Rows from block 4 of a small image classifier, named by matrix and row number. Rows with one number belong to one neuron. Each number is 128 + 32 x the weight over its row's rms, rounded and kept within 0 to 255. All counts start at 0. Numbers have three digits each.
After each neuron's rows are labels from the 100 images, of 14976, where the neuron reaches its highest value: "colour at peak" is the nearest of a few named colours to the mean colour under the peak; "responds to" is what is common among them. Only what is clearly more common there than usual is listed. The data: simulated grey scan slices of phantoms with and without marks.
# fc1: MLP up (model.blocks.4.mlp.fc1.weight, 1536x512), inputs 320-359
# fc2: MLP down (model.blocks.4.mlp.fc2.weight, 512x1536, transposed), outputs 320-359

fc1.55:143129123141087123102136068173109159107108073095171098158112121124089112113103114174095118153156111138141146125108125154
fc2.55:131123151119133183121092130156079082077063099070133136162088154100150191137125123072144122154148111108141130151106144138
colour at peak: grey
responds to: several spots; head

fc1.303:145133094135206142114141109134161070142120180119180135107107127122095131135140088119160150159044120190183113104130108165
fc2.303:110163121116199071126143132136172114122175148125125165073073117131106116088104136136106140141079147090132070111148159136
colour at peak: white
responds to: belly; ring

fc1.515:097194116092119117119108129205152131167085129152174099118115168101040149165159144141137108134150106112137173122089106156
fc2.515:185168143118160105131136164120110139168130090141093116139150105117103156138164180124108117151177111168152104111097139100
colour at peak: grey
responds to: limb; side: right half; several spots; finding: bright spot

fc1.749:112155097131128115094166145147182148134131132105135156149150124113141131187157070058078128148077144091123130121137113139
fc2.749:185147039168150138141185178168140150116123097096148151108133097196156090128162106139156106114062127138096128127111139165
colour at peak: grey
responds to: low contrast; belly

fc1.335:141133071120086058126106123155151173130113144107168051134119153096093061145117108119131167142128084110072141076124118168
fc2.335:112103144090124170161147130120100066134087165174146149131140096090136164120155128189107106161132140143176145121126189085
colour at peak: white
responds to: limb; side: left half; several spots; finding: bright spot

fc1.351:153144130113065178152102105123115120067159118104142078147139106207099117184124132188133059122137083100132110149140113151
fc2.351:115102171145143161124105098067096077096156136124102098152120147120075120128157163101204157206122129085153060163085109111
colour at peak: grey
responds to: chest; side: left half; several spots

fc1.419:106113086110121151133155133107139111110134135174140178128153122091120087099164099087159093199123154144118146128163108121
fc2.419:150116143108116146075097121193075141140107121081156120095099147158150167122145163062126127117105084105108111127122113149
colour at peak: grey
responds to: side: right half; limb; crack in bone

fc1.722:143151097116064127190170096142169166085147112077161133126140111115150090129099129142161100081085127164105136079090141140
fc2.722:111151143162147138157125103093105129115163069129144081122157130109076111099100154141222152103164100145165080102073113154
colour at peak: white
responds to: limb; side: left half; crack in bone

fc1.324:127134085101110162187154151135110158132108090034070119097151106111122102114092157175193120019090120162075163126116068157
fc2.324:145171045155160122143127130123089165151142056106170148180169145105091107099070117070151168048168090122122100087104074171
colour at peak: white
responds to: limb

fc1.327:097082145069148162155165138116107058180141168129147121134174166108112136077137131081185089137126159142119159098137135137
fc2.327:102160181080123155051045191115113096143124123127046147169158074189142162123125154090109127119159125145145111136148147096
colour at peak: white
responds to: side: left half; limb; several spots

fc1.538:085171094101102176123120141099226142135167185108216077065149137147135108102089082070122128105108063123086159137114118141
fc2.538:130121144102140160085105153097104134121080140115115146144172082092149165133149137117093191142136138180142120108151179092
colour at peak: white
responds to: limb; side: right half; bright spot; finding: several spots

fc1.586:149147127062102168161160153154186097209125115139124224130102106165113161145157183118164107133112198183148140119139115113
fc2.586:103073125165120172153174134111115074092117142126110142143102096089116155170137160084163111219159143186092092160103174097
colour at peak: grey
responds to: several spots; chest

fc1.561:110155111142111103122096112159157103178130153164165150128126176147070077070168108099114137157131156111121146085102117166
fc2.561:087071177132138132158160131131123165104161170174150159142089174147111172090124165109144072123149146096113130158139136144
colour at peak: white
responds to: side: left half; chest; several spots

fc1.338:146133121105139071109112093111106136153079056080207162138078110151150091134120133143166165143130161125064108123202106166
fc2.338:155109101135130121197121131131108142126132157123165145152100114084133184194100101088114136112171121141229091116150044155
colour at peak: grey
responds to: limb; noisy; low contrast

fc1.721:129157080165160159113161119135133166103159137137122119119093078146110108127213112111100062147105119077085171111113164129
fc2.721:158049093117137105123123165173161130158092077151146155133148188134164132189165159105094119160086178116175135167138120072
colour at peak: grey
responds to: side: left half; ring

fc1.137:165126095070177137099183143138201150088127135100143121068148115139070136216139087037112108165116123143119164114122128126
fc2.137:222183076154153120141219132116143110082139145101149139094143085118126108101140119089124100188062168162070178126127108094
colour at peak: grey
responds to: limb; low contrast

fc1.256:133107116145169140130101081158165154099153085098169121125142119137115166108160054102154161147135092116149146091124042129
fc2.256:143154080106103151123109151143123133092064115115154123084156118129132177067168079125155159148111101116173072148128090159
colour at peak: grey
responds to: bright spot; side: right half; limb

fc1.474:096135062136108103130087133206117169131032161147149066170112132134115110113139140119154122142061128075113106120135108129
fc2.474:142099116105109146177121152124124054124060115125163156173146090095169157143166110123120161096144130141197134141136164108
colour at peak: white
responds to: limb; bright spot; several spots

fc1.744:133098106157148165102119117131157132130099152103208133112134090098092129125147228107154123087112114168138113091142049177
fc2.744:136119143087141140114169180110157123094156081079092072176104102084173097090179097180172103162151182142152166165131096155
colour at peak: grey
responds to: limb

fc1.163:126138111118106120116120131136161119149109183175117149217125116194175136066189146103071101130094126104115144108146119192
fc2.163:105051142110102133087158141115074098073098123128156111181094108090129161154096129077199141131120105099118106176149104167
colour at peak: white
responds to: chest; bright spot

fc1.133:086080110140143138134114114165138133139140186141134090084089116066073123144134113099164182147113126135149076102064127128
fc2.133:114134128140120101161125104104130131066152164105130115148075140057127133168107114086163203192182187060175091152082119100
colour at peak: grey
responds to: low contrast

fc1.388:083079141154125091123135070176103076124128116123212158108171131143102088101147203127180143080139128135157089160077113167
fc2.388:092118140189143121153170124079146080100166162152102137137130095170139131075157099114168063126087152135044133140096163107
colour at peak: white
responds to: belly

fc1.713:153161079166170160155091126167121075169075153083144132122119146123119153150151110145111130169160088129099137135162134147
fc2.713:099150118167056164122124120176095131139054138078157123144106140124104153078109060143149156093078118090181079177112095187
colour at peak: black
responds to: belly

fc1.111:103129121076099102156129076150200142147164160102110113089134140150162133111148163124152161054086075140107130124141112192
fc2.111:167072172107124211088138147124112100063096102148107120111154046105151181109133119092085153128163101130108134071159139143
colour at peak: white
responds to: limb; side: left half; several spots; finding: bright spot

fc1.393:124125100050166091148149114095132111150156136127166168112150138090093069168059146096114124160147202183155154109096126120
fc2.393:192143132096133134120142184113120124129128171098132116107138067078131139123143136105156125156071165142080144140052117090
colour at peak: grey
responds to: limb; side: left half

fc1.250:110103136068106150134135109168146104179149126156135169151115188072130174119183099090092101147159143101132167119111158125
fc2.250:136138159090094190059067188128070119116106086172099132173191118150155153112150139133109172155202116172117136119193178105
colour at peak: grey; white
responds to: side: left half; limb; several spots

fc1.627:153115086146100086160082080111153138113112144114150128143122159166118110173155193148064143136134111152115155063146106138
fc2.627:101115105151093156141143087081112109101162120143165053069122167069112087129128181142207142109192153141139074125065110115
colour at peak: grey
responds to: chest; side: right half; ring; low contrast

fc1.57:102139075136119057112104105200167187125098134118168076096087137153121102104121119142093153113071097071068123148171106145
fc2.57:104109141079109175185138111110095077120068114136120138118102064104160184110152121141115139149123131146164144154157151107
colour at peak: white
responds to: limb; side: left half; bright spot; finding: several spots

fc1.373:057147075123124054140134119168162140138096105127177113145103135137087087116142114125163145110092115107107138128139104164
fc2.373:160087126093101178151135091134081071120078079135101154153126094113155198099148111164125156137113149155161162161148141128
colour at peak: white
responds to: limb; bright spot; several spots

fc1.268:155128093131184133148112100193131150112140079095151135139120106093113108111134098145158171131158140158144132113117067151
fc2.268:143153110117073142103125175172127144098048123114149149132133140129116181112180084147174124141074112110184061203107114120
colour at peak: grey
responds to: side: right half; bright spot

fc1.647:112141068146124128118101115153228165110134152094176068081103152119082118096057077135095134108102073104090156114177114161
fc2.647:112136167105105155110135164084126117122085106127114156122137090110144182110144130137087176163132170143153142114154203075
colour at peak: white
responds to: limb; bright spot; several spots

fc1.257:098177049071192064133144076125117083171155163133125162132119122113123129118144118116114118170114173126098121093130151177
fc2.257:153121093134140141177093175145115150112123137140113131114135148098151123130109071100093114114093106122085117144098074166
colour at peak: white
responds to: limb

fc1.27:090108096154184054161120127131207146130133141129168079130086132090106054090127127099113094118114123098093103069137116140
fc2.27:135080150081107170146066133187108107063096162112117144120078157129155148067152090149120118092127117116184162180137127138
colour at peak: white
responds to: limb; bright spot

fc1.417:090123089105149146121097124149129165139109114108160077107125154105152155086046147100191157151158142064131128105108092133
fc2.417:135132157050085202155074124134075106116077071163123102158170162066141116162134123098122177141181124124183168126161169127
colour at peak: grey
responds to: limb; side: right half; bright spot

fc1.671:096134095146113108121115147133182164174120105121170094115109171151123075084107114128103119102078068067062145152151086140
fc2.671:118123166098113178138114106109100092102058110166094114129144072127168187090127102158115185161144135141145148143160191110
colour at peak: white
responds to: limb; side: left half; several spots; finding: bright spot

fc1.8:132152098137101096078100094161154191105116104120161086105104150091056088176110136131114117091082093100074135146129139145
fc2.8:138121134114155168161147116058128086073072118158099171114158082117142176070114119159147112150087154133135163135145170064
colour at peak: white
responds to: limb; side: left half; several spots; finding: bright spot

fc1.267:091139157116095155158147102131173068113125141102163169129135131192121112130132078077104141141104111204139142076100153081
fc2.267:132099132138112179134120160092158088087073143125104112155144092095153121180167138147165089172079132181129181132134164093
colour at peak: white
responds to: limb; side: right half; several spots

fc1.296:132145091117103082129110119152209152155127116125146084108095154135121106110116124128072163088116070088084116147134127169
fc2.296:111112111096114174171146121092096122079061100148114119140147056128138191101126108160105192158155157153179127136143163087
colour at peak: white
responds to: limb; side: left half; bright spot; finding: several spots

fc1.341:137157103135125176115164152199209105127156117129185082159120152086158164141123102062158156196120108162147215102126114152
fc2.341:107127141150159120140165132174147104132087100157097139130145071121129151130159113149123097120067101151103138078162118168
colour at peak: grey
responds to: bright spot

fc1.191:112111129139108114135089085155093068161135099181239174122169156144076128169174180083155133128121088114156103107056132167
fc2.191:054157104212111120147199147099144086142164154158117118107165090169143091081152116130137059154094140131050134163094153092
colour at peak: white
responds to: belly

fc1.145:133179109163138144130113106192142117156045126083177116125108155117153151162165086105069137099142146155106126126115115146
fc2.145:116149090161102200161091124155114134073057129105177136133108141126099141069134064188182119160087110132190102184079095171
colour at peak: grey
responds to: side: right half; bright spot; low contrast

fc1.681:104094129164142123117125126194145144164090143118194099162114112138136071084189110128181150103148070107157101137143158146
fc2.681:110132088164127128113152138163148148059121133152187158115084122118118086085084137118144158092138095074130144103120095192
colour at peak: white
responds to: belly

fc1.674:100116147104161168168137160136140096137119113116137140132149115128160133172147223112105128169091145191187149136135111119
fc2.674:142109138118146157202136165129132054089114125122139119139119124056154123170150126114146098135136169152105146116128132096
colour at peak: grey
responds to: several spots; chest

fc1.377:103153118118144098097115124103187111164150152120105114111169153161124106120127173109127099175039061172142153146144132162
fc2.377:106105188091126185115175112160122169129081114127072069180136120135119159136072125086102130112116128134118193142135114153
colour at peak: white
responds to: side: left half; limb; bright spot

fc1.126:107172112086135103140158149092159107147058151102092144164138173115059153143192118136161130122151114149169168089176135146
fc2.126:117116124139195110123158127111053154188207118168129148126170119202136152117134117196083049133139147173200124087112098146
colour at peak: grey
responds to: ring; chest

fc1.9:084161071109171095164183107182104127137084150164136125137144054114058118100129091096161125174105172143093141089086111152
fc2.9:127114068114120194164121120146096120137104098146095152138167136125137155077104092059114131099137092154145101086128092156
colour at peak: grey
responds to: limb; low contrast; crack in bone

fc1.200:118113130090102116168143140128133121182072120067173160152118129099122081140142157189180135097094112164116150114221117140
fc2.200:156107105091153108135129141149056133113124174104162115135119108101165172146079086064115118164172067168172100105106059181
colour at peak: grey
responds to: limb

fc1.162:127081129121131126076128106138122125123149086082128114129140089077093147166143165098125099158057160145145116088135120168
fc2.162:145100128101117150159142138157113065088142197153105087158102116085123115143162138140144108146079150102043203147184112077
colour at peak: grey
responds to: side: left half; bright spot; low contrast

fc1.460:165127110039176141093180120141195120123077154124192108093138081087139082180106182149094138137097104150123142140126071178
fc2.460:105170130166069161134129107052152115109162135094138099120145155088133160105150127087121187123112166115026145132123101142
colour at peak: grey
responds to: limb; low contrast; noisy

fc1.131:117081105107063173083185122143125128182140121061100145139106148089116130138098183102203157146134100182167142115108126139
fc2.131:171125119108135110127118094162159071118124143120156076115148079116127157118125125137126067109221147122166083127147086105
colour at peak: grey
responds to: limb; dark spot; side: right half

fc1.463:136142077144125128102107130137179197124105117116161056124095153148134127122104130113071131115084073088072153130186095119
fc2.463:138113140077116162149124134123087112125061129148090138103138085106140170100118109160108185131152177149142130140135182104
colour at peak: white
responds to: limb; bright spot; several spots

fc1.725:093170103082116086113164114160153067116163163134107154123188144122144105147166083113082125112110097182162146130147170136
fc2.725:141038182076100161126103140158078101024081121112053115143109092112114147094122107115146152094134087110119113153178146119
colour at peak: white
responds to: bright spot

fc1.72:163126098144159087096143108126121153122136128094138114117109125091112111103079161142100112119135076162135123158141110136
fc2.72:163122073134151067081150121146169158164135180167144093044089162137174128150133107149090114200138126096135054129128072102
colour at peak: grey
responds to: head; crack in bone

fc1.530:130173064120135067164157127152160127148114156103123179093130196093062073130119100157127111107136103118042166141083096157
fc2.530:141104114112177105118145171138142078109084089175126125141185113137146154116182089088112140130108153117107075116123141106
colour at peak: white
responds to: limb; bright spot

fc1.765:153142094098220079117155122126109119134082168106171180103099145157132099157145169110096121152126110135118106147154092173
fc2.765:206056099114135154128161170094118161154154094131113163066181146181113110132149145141095070119140143138134062116146122116
colour at peak: grey
responds to: head; low contrast

fc1.5:172102078138069142144100080176139130121115063068114105127123115138097118111096113182134167077147140119119114108146060145
fc2.5:127131073186171049143175104073181150153158126133102158085150069157109133097154116154146121135133190141103133074066126097
colour at peak: grey
responds to: ring; limb

fc1.437:083100095069052151131135109120092103178146084089114174170104119144162135146133111099180089144188144110183145105087098130
fc2.437:157135127150106147116168051119154146102159188105122103124173120129144138110129086094165099152151139103068155155118094127
colour at peak: white
responds to: side: left half; bright spot

fc1.694:100115102127054170109135115115165159105149098090155181153136111096096107118146083146144113077132161148126140100109158103
fc2.694:127122163144146140100147119093123117082103091117130148123052088094149168151176188079205143143107087147106115126128142128
colour at peak: grey
responds to: side: left half; crack in bone

fc1.534:141143099118115125108164120123185133150118167130124103115161102110162165070174150086107063098055062142092192118207112142
fc2.534:126072179111093187091094137149109132145053104130108138163146138081124184150126090134123204114151136143136159141151144126
colour at peak: grey
responds to: limb; side: left half; several spots

fc1.742:137137108053179097097141104160129120208112160152161166120118108106141117176144162126137131143100162178113112173124144177
fc2.742:132095190134114150104111132098110115065105079113087100175127090166123205107126155118183112143143135129066160098147124133
colour at peak: black
responds to: limb

fc1.290:116113108096070164111155126207142105101145139119146110092100101093105125145093147165156198092138118154147131056117063156
fc2.290:107136084183168074183189077138183101162159143180175144055090124131087148091118125177161090140125158129061146082084126117
colour at peak: grey; white
responds to: ring; side: left half; limb

fc1.404:147120150092187140080076080099129163156140184056106156110115100124156106165127192135123120128068127151095097180103130148
fc2.404:165148156097161103104134107158177166152109137141140124074089139108138134165051106101176091141172078096186137106106088148
colour at peak: grey
responds to: side: right half; ring; belly

fc1.291:130130107146239124106130098128176087132179133156124162137150141105074093138159134102112085179115132130130129117118076133
fc2.291:114085137086109123129079137179098162193101130102164155160092221174152161173151122094114157157157136142180175141132131125
colour at peak: grey
responds to: side: left half

fc1.482:078125119102140153093203119162151091096112179080139143112123127087112107192097142146169180163113127146110185159163123155
fc2.482:097130148100127151139150089099105177095075102093084091172126135109082107084136155099181167117124115142049189097139101189
colour at peak: grey
responds to: low contrast; chest; bright spot

fc1.315:111115089095129110095175122106138167131146193132128110130184087115113150163117117175090166154141154174053158144150074168
fc2.315:187149025154140140106171143146130148143133127094146082067128161100140096128147093113121144138081164109066170115109082126
colour at peak: grey; white
responds to: limb; side: right half

fc1.391:049133128100134143093140123122155126123161190196149109090108132061075105159212124101149112146190107112123133037118140107
fc2.391:109099064124105112091134140150130127106118150156186104103159147113114132208138087132172214160115167147159077188085121106
colour at peak: grey
responds to: chest

fc1.550:197154092142154099154138100134168160119117079144161149154092116076110131153100123210119125121144127171119131127154112161
fc2.550:172105140122094153110093131148119163164058165143119125155120115152097159120167067111171090106067129114183134153150077151
colour at peak: black
responds to: belly

fc1.622:084124044090219152144172122174100133134124187109110132110141101106098096146142110064123175104111108110087109147080115150
fc2.622:175072012136137149152140156146112130150094075151128128100121150169171120145119093118123087069119118125175132132161088120
colour at peak: grey
responds to: limb

fc1.607:171109119100098142200111115095154173105154096063170108125094061122132057154086118192109182095141134138095153058117136146
fc2.607:081081126184181114136120148111150172133166073125124114121087206155125135129165180115172102122129119114149093084083104125
colour at peak: grey
responds to: side: left half; limb; crack in bone

fc1.298:049095094139144081113129127142183137156118127133163111124152146135140088089120114079179151132066084137129106108167112180
fc2.298:090058108142073169150125132167086080091086110210142134138110069108142191091130120177148126153123139152124099145141109140
colour at peak: white
responds to: limb; side: left half; bright spot

fc1.476:123082119120097198121117086197139116127136126112113117079086112111090133138090114128143153105182126104127106064098105119
fc2.476:126137096185177082173171047098150094148180120130142121074127119163110137090128136177160089143140145142083132101096155120
colour at peak: grey
responds to: ring; side: left half

fc1.652:162183094133173168133153108189117079161067162143165139166122153128135136142197104105156148151128072152105084119176130156
fc2.652:099115114133094154122132102189141130108072137110138134124102178113103136063122072163177134111081088103170060155108068172
colour at peak: grey
responds to: chest; bright spot

fc1.540:143145105150135121119144141174193144080058113137142110138144106168071185210116099066121133125086154144163141152085118117
fc2.540:159136003147134115172177125162131169154133111150147136078140081149139129118166105120155111136131136159080108123098072134
colour at peak: grey
responds to: limb

fc1.673:116160052157108105101118100221134186147083133096179098098092125140113100136098094157136179137091077079088104130130100169
fc2.673:114098136098136164178126142085087093101083116110115168116132079124162164098146144165147133143119162109154135159158176072
colour at peak: white
responds to: limb; side: left half; several spots; finding: bright spot

fc1.359:120143108091160066107137131097125066169116160083149152151089133118074108122178152170177201164136154190173112105147128159
fc2.359:156115101173128102116126144135110138176153144121120097111157091124190151130113115073083094157193120143216112097127111159
colour at peak: grey
responds to: limb; side: right half; crack in bone; low contrast

fc1.322:082157088139107123074130099159157176151094120087199067089089091116108087141133111133102197113100073110094135153185121140
fc2.322:115134112087107146167151093077094118106104122127144120129193108050141144103131130136166190132175130158135097161119153105
colour at peak: white
responds to: limb; bright spot; several spots

fc1.433:098132108098097168161164125156139147112140121097121110154128139068055058129140105149087153094088192125063179114130136111
fc2.433:177143096128145137130149112176109179087149138107138142129093177158123141116182171203100094122107133129098152130112092113
colour at peak: grey
responds to: dark spot; side: right half; limb

fc1.352:132076134141135087097128071154138152108126094102133161101143092090130124146131153160154104125137094100140119149140106165
fc2.352:154140111146113140173131116169109141103076126124163103118099156151164121067099132181109145156122061148174105205184098187
colour at peak: black
responds to: low contrast; noisy; chest

fc1.728:152130119088188071096177106140149126170116176089092125093120097085146142167129174116148202158110136154129085108183120178
fc2.728:138166138150113125106135066092137111116167119131134091116147093138124199091104130150134196112179130136067100143098093168
colour at peak: black
responds to: low contrast; limb

fc1.461:108153142119142124097096101104103141120100070129169139094082123140175109111132146183150140157133163099087157156180104190
fc2.461:153099101095164092162117103155170124147150176130166184142083106120091205186102099113113124133134100096197121134128085130
colour at peak: grey
responds to: limb

fc1.371:098176128102116151105140123177188101117161143108165140100114146147123125099136078091120116146120118130122138125116135146
fc2.371:091100106116075173137112144164114092083073129170122067175149106080128144109147102150128125122102099127119141165150135156
colour at peak: grey; white
responds to: bright spot; limb